config = dict(
    model='contrastive image-text model',
    dataset='procedural textures in two colours, tilted and lit',
    train_examples=97500,
    image_size=32,
    crop_scale_min=1,
    horizontal_flip=True,
    color_jitter=0.2,
    tokenizer='word',
    vocab_size=52,
    loss='softmax',
    embed_dim=384,
    encoder_arch='mobilenet_v2',
    encoder_norm='batchnorm',
    encoder_activation='silu',
    encoder_depths=[3, 6, 3],
    encoder_kernel_size=5,
    encoder_stem='deep',
    encoder_expansion=4,
    encoder_widths=[16, 32, 64],
    text_encoder_causal=False,
    text_encoder_width=320,
    text_encoder_layers=6,
    text_encoder_norm='layernorm',
    text_encoder_norm_position='pre',
    text_encoder_activation='silu',
    text_encoder_mlp_ratio=4,
    text_encoder_head_dim=64,
    text_encoder_fused_qkv=False,
    text_encoder_bias='all',
    text_encoder_qk_norm=False,
    text_encoder_parallel_block=False,
    text_encoder_inner_norm=False,
    text_encoder_moe='expert_choice',
    text_encoder_num_experts=4,
    text_encoder_moe_every=2,
    text_encoder_expert_mlp_ratio=0.25,
    text_encoder_experts_per_token=2,
    text_encoder_shared_expert=False,
    text_encoder_positions='rope',
    residual_init='scaled_by_depth',
    optimizer='adamw',
    lr=0.00099,
    beta1=0.9,
    beta2=0.95,
    eps=1e-06,
    grad_clip=5.0,
    steps=14900,
    batch_size=512,
    epochs=78.2,
    lr_schedule='cosine',
    final_lr_fraction=0.05,
    warmup_steps=1490,
    weight_decay=0.1,
)
Rows from block 3 of the text encoder of a small contrastive image-text model, named by matrix and row number. Rows with one number within an expert belong to one neuron, the router's apart. Each number is 128 + 24 x the weight over its row's rms, rounded and kept within 0 to 255. All counts start at 0.
Before each expert's rows are labels from the 100 texts, of 14848, where the router gives the expert most weight on average: "tokens" is the input token at the peak. Only what is clearly more common there than usual is listed. The data: procedural textures in two colours, tilted and lit.
# router: router (text_encoder.blocks.3.mlp.router.weight, 4x320), inputs 214-319
# up: expert up (text_encoder.blocks.3.mlp.up, 4x80x320), inputs 214-319
# down: expert down (text_encoder.blocks.3.mlp.down, 4x320x80, transposed), outputs 214-319

# expert 2
tokens: "speckled"; "veined"
router.2 [141 112 126 103  92 148 129 160 101 134 106 133  97 109  80 122 161 106  97 150 142 104 143  90 117 169 108 141  95  88 119 122 114 121 106  94  99 114 132 130 156 133 178 150 141  90 137 126  97 137 180 118 156 141 147 137 161 133 107 139 146 112 121 120  86 126 124 139 155 131 127 141 164 148 139 122 136 155 109 131 116 135 155 127 168 132 115 119 136  69 135 133  97 129 160  96 131 104 134 141 124 115 117 146 133 125]
up.15 [137 141 124 135 129 149 132 129 137 183  86 140 108 168 102 117 127 167 135  88 110 130 121 128 123 126 124 144 132 166 154 107 104 133 115 150 115  96 104 115 133 107 106 121 125 131  97 119 122 119 145 130 113 137 112 149 145 162 103 123 150 141 124 127 127 102 104 117 123 123 128 177 124 141 138 182 137  99 146 152 114 179 116 108 136 135 124 119  81 155 144  89 138 162 101 181 131 107 123 126 121 181 132 131  95 126]
down.15 [ 77 132 108 114 121 129 125 111  90 139 137 135 130 102  91 132 158 137 102 126 134 153  95 210 107 140 117 101 137 124 103  99 155 135 171 136 128 113 159  83 132 147 166 167 120 146 115 107 137 116 111 100 143 105 128 116 111 126  85 133 101 173 125 166 165  87 114 137 101 146 133 115 135 142 114  90  97 113 113 152 165 159 158 119 125 132 137  89 105 111 133 124 162 141 141 154 144 142 152 139 166 131 126 117 113 148]
up.16 [101  85 145 147 153 161 117  96 166 168 113 115 119 145 111 108 149 183 156 145 113 103 130 150 154 128 141 126  92 157 173 134 140  98 174 147 119 129 116 121 122 154 135 103 136  95 156 113 168 159  88 154 105 107 109  99 110 146 157 120 130  96 121 162 150 134 154  91  90 126 160 126 141 115  79 126 132 148 115 126 129 125  97 105 153 110 112 137 138 174 141 137 112 159 144 132 160 119 146 141 128 123 116 132  88 112]
down.16 [128 124 107 169  97 119 133 133 110 146 100 113 154 138 139  86 123 151 117 128  99 129  96 109 142 118 127 141 171 133 144 107 143 127 135 127 119 135 148 123 147 124  90 168 140 143 122 133 135 156 151  93  86  86 114 127  94  72 114  84  95 132  90 125 179 159 105  90  87 131 179 129 113 150 142 131 137 119 136 148 109 144 136 165 120 136 108 136 145 138 138 138 147 105 118 126 163 117 129 106 116 157 110 115 193 163]
up.17 [ 93 119  99 126 124 115  97 143 100 111 108 101 169  68 141 127  79 128  98 128 171 159 120  93 103 150 158 115 141 143 159 142 120 171 160 169 102 136 116 141 128 149 150 139  72 116 169 148 136 123 129 125 108 128 163  69 139 139 163 138  94 170 152 134 156 152 125 153 164 139 106 112  99 103 131 137 123  90 159 175 108  65 116 152 169 154 118 133 170 133 151 107 138 151  90 170 162 134 148 160 156 143 118 135 100 111]
down.17 [ 78 146  92 120 157  82 102 125  76 124 122 124 130  95  73 152 147 100 116 109 120 151 117 118 143 160 127  93 134 127 124 154 128 122 133 137 158 126 122 113 105 191 131 150 100 148 151 104 122 116 161 169 121 125 148 137 107 128 117 154  94 162 151 135 124  87 114 107 121 142 100 103 118 113 123 133 132 129  81 125 124 164 113 131 124 138 157 160 138 173 105 124 193 134 126 132 148 148 121 112 121 115 123 131 117 137]
up.18 [105  97 153 101 167 107 150 115 129 153 130 160  98 152 101 111 159 100 123 130 140 162  90 130 136 131 134 128 187 119 127 126 121 152 126 132 133 144 117 125 155 142 137 130 140 146 131 140 112  77 113 141 163 132 150 114 132 148 136  99 147 115 148 112 109  99 144 114 153 128  98 163 149 111 126 107 115 152 142  98 164 144 107  83 116 124 129  97 107 142  88 119 103  90 137 129  98 121  71 161 128 105 126 104 137 156]
down.18 [167 121 134  96 123 166 151 133 151 162 151 129 113 130 148 167 126 151 150 125 109 146 158 150 111 146 172 147  88 129 137  83 124  83 123 138 122 141 121 125 134 115 159 107 125  78 141 100 133 113 101 147 121  79 125 126 142  83 117 141 128 106 113 141 134 147 126 116 113 133 149  93  66 129 108  93 179 123 155 151 108 126 150 145 130 112 171 174 140 112 137 161 139  99 108  94 130 112 112  94 122 146 156 138 121 120]
up.19 [116 150 128 147 136 117 120  70 163 172 156 107 123 176 116  99 138 129 125  97 152 114 122 135 114 134 133 109 118 117 190 108  99 107 162 131 154 135 111 136 137 154  70 121 121 120 127 118 138 104 149 121 121 135 150 147 143 154 111 174 150 189 120 101 104 156 133 179 138 120 123 111 103  90 150 145 106 136  98 171 115 138 128 184 111 119 133 188 149 125 134 131 133 132 120 168 119 197 165 142 122 115  88 149 152 143]
down.19 [115 118 128 100 122 117 171  97 126  89 115 109 129 156 135 127 121 124 121 154  96 145 112 144 129 119  91 137 104 151 154 103 146 154 167 125 151  98 128 110 136 135 148 150 127 135  93 125 100 139  65 106 107 120 167 126 136 125 125 128 109 150  98 120 105 149 154 165 144 186 110 107 162 107 127 155 132 109 138 109 125 130 163 116 130 135 100 118 142 140 114  91 125 155 151 162 155 116 135 129 133 124 103 142 127 131]
up.20 [113  86 125 114 139 157 153 148 157 129 104 129 125 116 129 179 148 146 151 122 145 142 155  98 152 137 113 141 100 120 151 166 105 170 167 126 110 132 139 156  92 116 171 121 119 134 151 144 116 144 101 162 134 134 141 133 103 110 148  86 110 139  78 156 112 151 159 113 112 136 188 189 133  96  98 134 110 135 139 113 109 118 127 132 170  95 136 115 176 209 115 106  71 151 100 119 154 145 138 147 119 127 140 144  96 105]
down.20 [129 139 113 107 113 112 145  94 110 154 124 122 112 144 104 106 120 120 117 131 109 130  94  99 105 128 149 136 166 114 113 107 137 127 116 124 149 120 149 123 109  97 123 172 144 125 110  92 120 157 144 113 107 118 139 192  83  95 107  96 127 129  93  98 140 132 126 125 124 140 109 136 105 132 111 122 149 151 113 142 131 148 128 127 148 158 128 153 117 102 120 121 171 111 125 106 154 141 184 100 111 135 108  93 154 161]
up.21 [137 132 105 115 143 128 170 137 128 108 124 128 125 163 115 138 137 139  94 140 144 154 155 116 104 147 121 130 123 112 135 150 110 171 112 111 110 134 116 137 153  85 121 122 142 175 115 117 111  70 151 123 113 123 183 132 168 120 121 140 129 145 134 153 119 128 144 134 129 157  94 136 158 183 105 172  98 116 137 145 118 175 104 113 122 145 126 117 126 149 170 107 110 133 126 141 113 121  94 138 152 176  98 117  56 132]
down.21 [122 136 137 119 114 123 126  83 122 176 132  96 140 121 102 128 141 150 127 140  99  93 155 116 132 137 127 132 160 106 118 115 129 125 114 138 115 130 144  80 100 130 126 159 107 152 148 113 127 146 145  92 127  90 124 145  92 103 163 115 131 128 150 144 168 156 134 107 124 131 121 104 138 134 104 101 157  89 124 134 137 150 139 137 144 150 119 174  88  80 148 165 172 103 125 133 169  81 165 118 159 160 119  85 153 135]

# expert 0
tokens: "pink"; "texture"; "bubbly"
router.0 [122 108 110 137 133 154 133 146 147 124 140 138 145 131 181 110 110 159 130 116 102 142 133 170 156  89 116 159 144 167 146 132 134 110 127 128 146 141 155 126 147 119 147 120 135 148 123 144 157 146 118 155 112  85 129 109 119 118 153  96 129  96 128 147 127 130 145 142 150 100  99 146 118 135  76 106 121 114 152 113 142 110 113 114  93 121 144 130 111 157  92 115 148 122 124 150 124 112 133 134 143 142 145 132  72 131]
up.15 [125 140 102 100  67 121  93 150 115  57 148 112 147 125 147 166 141 133 152 153 137 137 142 140 115 150 156 145 109 165 133 105 149 124 181 135 143 110 138 113 146 124 132 134 162 175 148 125 134 142 126  89  57 113 122 111  69 123  99 116 118 128 142 167 127 133 107 117  72 133 153 133 102 161 176 141 116 116 118 162  81 133 154 161 119 143 121 159 148 139 185 120 120 165 142 195 146 126 145 113 137 140 156 110 110 102]
down.15 [142 122  94 156  97  91 169 189 117 149 148 135 125 144 127 156 103 102 116 109 145  85 112 112  87 121  97 141 105 144 144 154 112 161 121 117 141 118 144 141 142  95 143 131 126  90 134  95 127 109  84 155  83 149 162 111 157 166 164 156 120 129 101 165 121 112 113 139 132 157 106 127 111 124 132 148 127 119 142 141  98 130 117 127 119 129 183 137 178 167 151 137  88 144 117  83 114 129 120 129 162 119  88 136  73  84]
up.16 [157 134 129 100 117 101 137 143 124 113 153 122 107 166 121 154 171 133 132 157 100 141 109 148 119 163 146 144 129 157 141  95 142 109 150 117 189  84 128 110 153 144 112 144 175 161 125 133 141 122 120  91 116 108 147 127  87 145  79 168 163 124 139 148  91 134 134 126 131 131 152 135 114 158 189 184  78 143 110 149 127 183 145 138  87 157 109 151 130 146 159 152 115 133 171 184 116 126 130 143 160 127  96 115 113 160]
down.16 [152 105 122 159 142 102 110 162  85 168 137  85 141  86 134 140  96 148 110 115 150 131 113  88 125 161 128 112 181 129  96 155 138 156  95 132 117 143 135 110 136 104 141 135 110 105 116 129 145 114 117 183 107 121 132 108 183 139 167 155 134 156 114 155 110 103 151 140 152 127 118  91 102 113 110 165 128 125 157 141 127 111  92 115 143 141 139 137 164 134 138 156 114 147 107  91 112 153 155 170 136 156 124 178 114  84]
up.17 [126 116 101 137 105  83 134 127  92 145 105  96 137  93 120  74 125 136 121 144 123 107 111 126 125  96 162 154 114 125 154  90 184  84 106 113 109 157 119 139 137 143 132 131 139  70 147 109 204 155  98 148 131  82 131 138 114 126 123 164 109 129 159 126 149  69 130 170 112  86 111  96 138 136 105 102 136 116 111 174 143 116 125 127 123 171 134  97 131 130 130 169 142 139 106 125 168 117 131 116 137 142 119 142 164 146]
down.17 [144 123 146 150 138 118 103 142  80 144 105 135 150 116 186 111 124  87 107 117 151 113 158  98 143 141 164 109 167 149 109 125 126 136 119 145 115 160  89 158 123 138 122 149 108 124 119 118 149 135 181 146 106 117 146 122 119  86 162 158 116 100 145 130 161 154  81 104 150 112  79  98 107 127 110 153 144 140 148 167 135 139 123 135 134 139 137 150 144 102 118 165 136 153 105 107 143 130 126  94 121 130 142 121 146 125]
up.18 [112 148 132 155  92 137 155 114 163 172 117 128  79 153  85 108 133 116 122  72  97  64 173 173 110 139 131 137 110 172 146 116 101 107 152 146 126 102 119 125 128 150 144 119 151  96 131  62 140 131 160 105  91  91 127 133 104 183  96 145 127  99 153 129 122 116 148 110 128 166 140 117 113 161 116 139 120 127 101 144 164 152 156 113 149 124  98 128 110 155 166  88 129 136 129 164 133 129 103 138 127 141  92 104 104 137]
down.18 [165 135 119 108 122 106 166 112 151 116 136 117 116 147 110 134 173 147 125 138  94 154  99 182 123 148 114 137 107 104 134 120 114 117 141 104 131  93 151 108 161 128 102 142 138 129  91 128 107  85 119 108  91 143 100 187 120 126 104 127 146 140  56 120 127 136 180 127  74 162 157 138 127 166 161 165 110 113 123 124 129 171 160 129  97  95 134 136 154  96 122 146 127 146 127 139 111 116 112  96 142 156 129 153 112 146]
up.19 [157 171 123 160 119  89 148 117 163 104 142 119 102 163 136 162 102 117 120 141 119 125 152 154 118 113 163 176 117 157 116 119 133 137 132 117 155 136 101 154 141 136 102 114 196 135 114 112 167 153 151  92  78  89 167 101 101 103  97 141 130  93  98 143 124 121  93  92 143 106 144 122  87 124 147 167 118 123 139 129 139 156 127 114 104 129 136 154 129 106 174 145 117 105 118 164 151 132 135 110 143 149 139 103 121 175]
down.19 [123 114  92 171 146 126 118 178  80 145 147 137 116  96 131 141 134 109 112 121 133 128 113 112 141 125 112 155 108 144 128 147 111 158 151  71 116 160 112 140 141 150 117 100 128 117 136 151 170 113 127 166 102 161 130 109 146 125 148 143 110 139  52  91 124 104 137 128 106 100 169 113 127 136 140 154 119 127 121 130 119 144  92 124 126  72 172 143 159 156 122 114 106 120 106 128 168 131 156 161 132 153 148 130 110 131]
up.20 [169  99 150  89 118 152 110 133 105 140 153 145 134 129  82 127 152 154 129 102 103 107 139 121 143 115 170 156 151 157 134  86 145 116  78 185 120 115 128  81 145 136 123 103 132  96  88 132 168  96 120 143 102  67 119  99 141 148 142 139 127 117 151 143 153 110 112 123 113 137 127 143 123 112 129 125 137 140 147 140 160 126 150 114 139 167 138 100 106 147 162  94 110 144 130 101 152 143  96 170  97 140 144 126 119 120]
down.20 [122 110 114 115 138 166 172  73 125 145 126  91 147 122 127 107 101 133 119 150 138 154  71 126  89 134 114 109 145 105 149 153 141 159 135 128 141 126 127 145 142 109 112 119 157 134 128 119 109 121 132 122  96 181 147 121 136  91 129 156  88 130 115 111 132 112 157  66 104 126 134 135 132 140 151 116 134 140  96 129  89 127  75 137 151 116  90 153  98 123 116 137 150 132 140 121 123 124  93  95 137 147 132 129 117 167]
up.21 [126 125 148 149 111 150 110  97 172 143 132 152 107 155  81 105 157 127 136 111 114  98 138 148 126 136 140 160 135 125 136 115 136  87 145 141 105 109 147  96 130 155 143 135 105 114 172 105 124 134 128 130 109 132 110  97 127 191 149 119 109 134 171  97 134 131 138 135  99 158 140 140 167 122 142 135 104 120 120 126 165 121 152 146 144 131  98 105 160 130 126 102 126 170 140 106 118 136  91 145 126 126 104  89 112 169]
down.21 [142 135 111  85 146 138 162 126 132 105 165 122 143 188  76 117 147 139 129 149 144 187  86 137  99 141 106 141 100  82 169 126 124  97 122 104 111 150 133 151 122 113  89  77 131 146 122 104 110  95 117 110 155 175 124 143 139 132  90 129 116 158 109 102 130 130 181 123  85 136 140 130 175 167 158 139  95 129  74 116 110 140 151 151 132 120 120 140 135 120 122  83 112 113 140 130  88 126 102 123 140 131 106 145 135 132]

# expert 1
tokens: "a"; "plaid"; "wood"
router.1 [113 165 118 147 143 104 102 128 159 145 126 126 135 125 110 117  91 103 169 101 137 124  87 118 113  97 139 141 157 140 132 113 142 151 139 160 123 141 119  97 121 133 117 139  85 111  96 138 144 119  77 156  94 148 103 103 118 157 132 126 132 164 150 118 173 132  90 161 108 189 149 127  75 121 159 103 121 118 161 137 169 104  88 124 152 155 113 108 123 132 114 131 161 109  95 104 123 145 158 179 124 101  84  78 129 147]
up.15 [108 122 130 159 105  95 165 114 130 124  81 111  42 154 111  98 114 160 151 133 135 109 143 147  70 140 140  95 113 141 154  96 101  92 158  99 111 100  91 151 142 144 130 126 109  93 113 115 168 102  98 132 156 115 160 139 125 136  92 150 157 125 121 152  89 147 115 182 169 127 145  96  98 106  90 140 123 120 129 138 127 148 126 114 144  82 116 178 141 118 137 149 189 123 132 146 162 179 154 139 110 141 100 137 128 136]
down.15 [142 119 101 153 128 151 123 148 130 143 114 160 149 147 157 106 156 136 131 153 123 102 133 121 129  77 119 180 132 114 127 155 134  95 103  97 148 112 152 122 163 148 113 133 120 155  94 106  95 132 142 113 134  88 125 142 154 119 173 122 104 116 128 107 108 140 127 105 111 149 119 171 157 147 114 144 121 125 111  96 111 165 119 172  94 116  98 130 128 145 145 148 140 110 103 119  89 127 136  67 151 161 124 113  85 153]
up.16 [135 126  91 134 112 123 145  84 129 144 156 147 140 176 125 129 120 163 142 147 155 118 131  93 131 108  98 148 122 123 178 143 109 128 135 109 104 159 124 124 151  93 113 154 121 103 137 100  87  93 110 123 137 133 167 141 141 148 110 152 142 116 162 142 142 153 135 159  95 148 163  44 126 157 112  91 125 152 139 156 162 144 157 121 101 123 132 112 137 157 116 142 112 107 143 141 115 129 116 122 156 153 120 139 151 140]
down.16 [119 131 176 111 121 125 121 116 122 139 118 116 126 124 139 119 151 115  93 142  94 130 129 150 156 139 109 148 106 112 148 141 112 140 157 151 160 100 157 126 112 159 151 139  84 143 120 163 117 151 137 119 129  96 163 132 138 168 115 117 151  82 177 104 155 152 121 115 113 177 133 146 140 145 120 102 140 131 138  82 134 104 139 131 171 115  86 129 136 144 113 136 115 117 157 112 112 118 133 102 118 141 114 124 100 134]
up.17 [102 113 134 128 157  72 116 144 118 115 118 158 136 128 100 143 123 101 132 152 134 131 137 128 111 135 154  64 139  99 105 157 117 110  56 121 114 142  35 157 106 130 124 107 126  94 134 102 156 117 143 138 157 123 117 157 163  91 134 182 141 139 140 139 109 113 137 181 182  99  80 126 133 148  89 103 168 139 161 140 129 135 137  86 143 127 155 105 106 103 137 126 151  85 126 124 122 139 153 117 139 108 131 128 130 160]
down.17 [154 137 127 136 150 145 172 160 138 138 120 119 138 154 135 105 136 113 115 108 124 114 133 104 167 169 131 169 131 115 136 170 122 160 133  98 118 104 127 158 108 104 125 120 108 150 130 138 149 143 142 134 107 194 117  82 121 124 177  85 118 136  96  87 131 137 175  92 134  88 158 177 133 113 140 176 124  93 141 166 122 109 132 129 129  88 122 148 120 160 160 132 145 113 116 104 104 158 111 128 117 194 130 111 117 124]
up.18 [ 95 196  91 155 102 120  99 119 103 127 152 162 151 122 123 149 124 174  80 108 149 118 137 103 135 184 157  94 174 163 118 145 114 148 132 148 132 102 126 101 155 114 127 145 104 139 128 149 110 120 127 138 128 137 128 122 119 135 148 125 129 158  95 107 128 143 142 101 159 122 143 157  85 129 139 149  69 130 138 161 133 119 148 104  93  99 165 146 152 157 131 139 142 143  96 147 117 143 125 136 110 150 140 120  91 112]
down.18 [137 138 143 156 118 144 116 115 106 121  91 119 120 127 134 139 107  90 130 105 141 119 191 101 126 127 190 169  91 150 126 133 106 106  98  98 112  99 102 170 145 133 122 142 120 100 122 112 137 156 168 125  89 136 143 123 113 102 136 127 101 124 149 146 119 150 110  75 166  88 102 101 136 138 140 142 140 136 167 107 118 134 148 139 143 113 104 143 147  99 170 185 137 106 129 142 113 148 126 127 136 122 157 158 154 110]
up.19 [167  97 175 112 147 121  79 156  93 128 158 144 123 154 135 166 154  96 111 160 110 153 153 123 142 120 143  97 158 141 125 101 102  89  79 158 111 113 114  97 144 101 113 128 122 144 124 129 117 116 166 138 157 115 114 140 167 149 137 145 164  99 137 133 126 109 133 120 101 127 108 117 146 128 114 160 123 155 153 114 129 131 113  95 111 133 126 113 156 160 130 149 134 146 162 124 136  88 105 104 106 132 125 147 140 119]
down.19 [145 133 110 165 125 123 132 186 128 118 169 160 122  94 102 103 112  99 127 106 129 166 113 114 150 149 128 120 124 151 167 133 121 144  96 134 114 142 140 127 143 112 124 118 124 135 139 131 137 110 132 111 152 156 130 109 200 112 143 174 183 140 108  97 115 111 150 171 140 149 137 141 112  96 153 146 113  94 125 130 159 138 125 161 111  90 150 130 106 149 120 127 150  83 119 102 127 118 102 138 116 153 160 126 138 130]
up.20 [128 150 140 142 120 109 167 178 128 135 126 144 108 159  79 129 135  64 136 137 122  89 125 104 112 109  77 152  88 151 147 128  77 127 101  86 169 123  94 191  97 125 165 119 142 101  95 109 117 169 128 132 116  96 180 134 134 103 110 158 170 117  99 147 129 158  77 142 146 131 112 109 115 115 154 127 163 136 139 119 103 131 131 105 128 119 150 115 150 129 106 109  89 121 107 150 149 118 121 116 135 115 132 149 122 150]
down.20 [101 134 141 151 121 112 120 125 143 130 143 138  98 142 102 103 109 148  88 106 159 108 111 132 112 152 143 108 175 117 114 134 103 130 114 175  70 127 126 124 156 151  91  87  84 115 155 106 122 120 141 116 148 135 104  94 102 146 118 129  92 125 112 127 152 121 149 161 127 141 146 118 154 174 108  85 104  98 191 196 141 127 150 109 137 120 120 146 135 131 168 109 178 141 113 137 109 143 157 129 120 134  83 115 122 155]
up.21 [164 115 115  98 138 120 128  79 116  85 131 144 154 119 104 146 158 169 162 104  92 136 133 157 128 112 124 153 131 120 141 143 158 134 172  79 145 151 144 128 143 158 116 118 119  82 134 114 166 137 118 138 126 104 130 110 110  98 137 125 102 136 140 113 159 111 118  74 109 165 114 144 117 113 114 124 145 108 122 132 177 149 144 123 109 138 182 120  86  99 115 149 134  69 103 159 134 138 112 160 164 140 148  97 115 168]
down.21 [183 100 119 130 124 146 103 141 177 111 128 109 138 109 193 120 104 158 116 151 121 153 165 141 124 118 184 136 124 124 142 107 164 134 125 182  28 129 159 101 147 122  97  96 123 158 145 118 155 167 137 125 122 124 127 134 143 148 146  98 150  98 125 138 147 130 113 130 126 156 131 127 141  98  99 138 152 125 149 142 147  76 122 105 152 110 128 153 128 106 129 143 130 152 154  99 139 104 158 115  92 148 119 128 132 130]

# expert 3
tokens: "a"; "brown"
router.3 [143 120 142 127 144 126 146  79 114 132 134 128 138 158 147 159 138 150 133 140 125 153 140 139 120 152 164  91 129 123 117 144 128 143 149 124 138 136 103 133  92 116  83 107 169 154 157 102 124 128 157  97 128 141 137 166 124  97 104 140  86 145 109 124 112 130 151  88  98  92 121 129 158 106 133 175 119 110 113 109 103 165 147 144  98 117 122 135 150 159 166 135 138 144 131 171 159 153 119  58 131 165 174 141 145 129]
up.15 [116 140 130  85 109 128 133 110 160 114 136 155 131 133  85 119 150 107 143  96 152 102 157 127 122 111  88 163  91  91  85 149 118 145 141 129 114 145 135 152 113 125 145 120 138 134 116 133  87 158 136 115 154 138 144 137 157 107 108 132 126 108 108 125 151  86 126 131 123 113 134 140 170 157 117  79 177 151 122 145 111 117 145 148 150 106 121  67 113  83 111  71 111  99  94  73  98 139 126 117 107  64 117 101 145 159]
down.15 [142  76 126 146 157 141 127  86 160  58  63 108 153 128 161 157  80 109 140 142 130 136 119 105 108  95 145 137 120 135 159 143  90 130 104 133 110 163 117 149 143 129  99 114 144 105 152  90 121 123 103 146  83 115 119 119 145 113 119 141 106 136 152 108  93 135 119 193 164 104 114 144 116 147 154 167  84 130 101  93 110 108 113 141 148 144 166 123 181 132 117 102 121 121 127 118  95 127 112 114 143 130 131 115 105 129]
up.16 [146 138 138 120 129  76 156 124 127 121 118 134 129 118 129 141 103 124 148 162 133 147 131 117 139 116 109 163  77 137 119 134 113 132 162 136 155 146  98 151 142 167 135 141 124 118 132 168 109 167 123 153 139  95 162  87 160 111 172 112 155  75 108 132 112 121  64 103 164 127 113  79 144 130 146 145 133 134 160  94 128 126  86 117 148 138 140  75 181 140 109 135 108 113 143  99 146 109 119 124 125 102 172 120 125 117]
down.16 [117 109 137 172 156 140 120 156  85 101  85 113 128 136 110 146 129 133 130 115 131 156  77 100 151 133  98 115 131 148 123 146  80 148 114 114 128 142 108 145 143 106 140 108 144 118 147 109 149 141 137 168 131 132 159  97 137 113 150 194 113 125  89 135  82 142 132 137 179 110 151 147 147  79 144 121 131 131 121 170 127 165 114 161 119 143 133 147 138 126 129  98 135 115 100 128 149 128 132 168 122 125 135 141 113 106]
up.17 [133 107 152 101 119 132 108 192 135 110 117  91 112 135 131  99 145 103 106 144 138 126 114 130 139 167 145 163 145 136 121  99 181 144 117 179 119 139 150 111 120 115 134 111 128 140 166 155 146 128 162  86 105 137 106 100 111 148 111  97 118 120 162 134 121 118 132 136 118 135 153 154 147 142 160  96 155 146  98 138 107  73 114 128 164 188  73 142  95  59 151 121 131 134 142 111 113 132 144 149 117 125 115  84 121 121]
down.17 [128 110 153 170 148 109 103 124 129 125 131  93  97 130 146 149 139 167 107 185 120 119 154 149  92 137 114 103 127 116 121 108 125 105 119  90 129 108 126 128 116 128 116  84 144 127 148  72 162 129 139 145 121 129 128 161  78 166 135 141 106  89 122 159 136 121 161 146 122 174 122 122 158 143 109 143 132 154 124 143 117 150  99 102 143 112 110 137 198 140 131 135 134 145 140 157 135  95 138 138 142 120 118 167 134 151]
up.18 [125 121 151 126 140 143  98 159 123 102 126 121 147  99 146 140 132 101 156 132 139 152  91 117 159  84 130 137 171  99 136 125 154 139 122 142 144 138 151 135 118 134 116 133 115 139  75 132 147 123 154  82 121 133 129 121 166 104 102 137 148 140 134  90 155 137 119 153 122 113 118 157 100  83 143 111 149 112 143 122 126 123 120 197 118 145 153 159  99  98 108 102 168 110 107 108 111 148 142 105 118 119 141 155 122 124]
down.18 [170 115  82 112 162 139  98 207  97 114 171 114 138  84 159 141 139 133 133 105 114 144 147 129 120 148 144 143 121 138 122  93 176  98  85 129 120 114 124 118 152  94 121 124 131 116 101 134 148  73 197 156 100 151 107 113 118 113 131 121 125 159 139 120 128 111 110 108 108 132 110 150 123 103 117 150 150 101 116 120 147 135 103 127 138 135 109 151 100 106 127 174 142 121 113  96  99 111  69 130 113 150 114 102 120 138]
up.19 [140 150 127 125  88 159 150 125 121 133 112 131 113 161 114  89 182  64 102 128 141 123 136  92 123 139  84 153 105  81 135 129 100 159 140 110 127 105 143 135 102  98 149 135 146 142 150 128  85 138 140 107 137 155 166 145  78 118  78 144 145 154 113 130 104 160 135 150 140 140 165 151 138 159 160 137 134 108 112 136 113 158 157 157 160  97 108 116 129 129 133  86  93 120 127 142 131 151 120 123 148 144 114 121 131 169]
down.19 [160 124 111 170 122 140 154 135 169 138 138 122 126 132 173 122 107 121 110 119 143 106 137 155 117 107 129 170  96 148 166 124 120 132 153 117 108  95 136 151 138 128 121 109 144  93 124 110 106 176 102 153 131 136 145 109 151 137 118 127  86 105 111 159 120 157 118 157 141 125 111 150 104 123 135 137  83 115 126 153 131 105 129 147 151 116 151 113 109 145 121 127 105 174 144  77 106 124  88  85 143 100 131 158 110  99]
up.20 [142 135 123 101 144 117 144 124 113 130 141 116 120 138  93 120 120 133  71 137 136 155 127 142 114 170 141  87 158 107 125 122 169  97  84 150 110 139 120 112 197 135 111 100 158 142 130 129 110  74 159 143 166 127 101 162 172 158  97 144 121 114 161 137 117  63 158 109 107 136  87 120 173 184 114 109  97 174  99 115 133 150 108  78 126 159 119 134  98 139 157 140 126 106 138 133 119  80 120 154 110 106  69 131 116 120]
down.20 [149 108 141 145 155 139  85 162 115 140 126 129 139 132 132 125 140 141 136 139 137 144  97  89 142 127 149 126 139 119 128 129 118 181 141 110  99 119 141 131 137 134  92 117 121 154 121 152 128  74 144 148 147 196 106 136 141 182 141 107 128 170  95 109 117 106 156 142  94 127 165 140 151 129 135 120 132 135  95 182 110 163 108 100 123 121 124 158 111 152  96 152 130 131 125 136  98 118 155 197 103 163 102 106 179 133]
up.21 [167 161 114  99 132  68 148 121 115  90 121 148 134 118 105 150 107 116 106 134 118 126 148  98 109 112 119 134 118 113  90 128 136 161 134 138 147 135 112 164 142 157 114 166 120 129 119 159  94 155 119 122 134 115 153 113 155 115 153 132 157 113  94 123 121 123  63 104 157 119 138 100 140 142 169 151 141 142 139  97 116 127  87 112 118 164 154 106 171 120  97 177 105  89 139  78 141 115 134 132 144 104 148  80 127 150]
down.21 [129  94 139 156 167 124 133 147  98 108 105 125 136 130  99 136 134  67 148 137 133 136 128  87 152 121 100 140 107 157 143 139  81 176 114  97 141 156 134 157 142  96 119 100 158 122 139 108 121 145 114 177 132 142 170 107 157 108 136 163 109 112  82 173 122 141 136 151 157 120 151 135 148  95 175 128 105 135 109 149 116 164 102 139 114 134 118 143 145 162 108 107 116 110 132 119 157 115  96 187 120 107 148 163 127  98]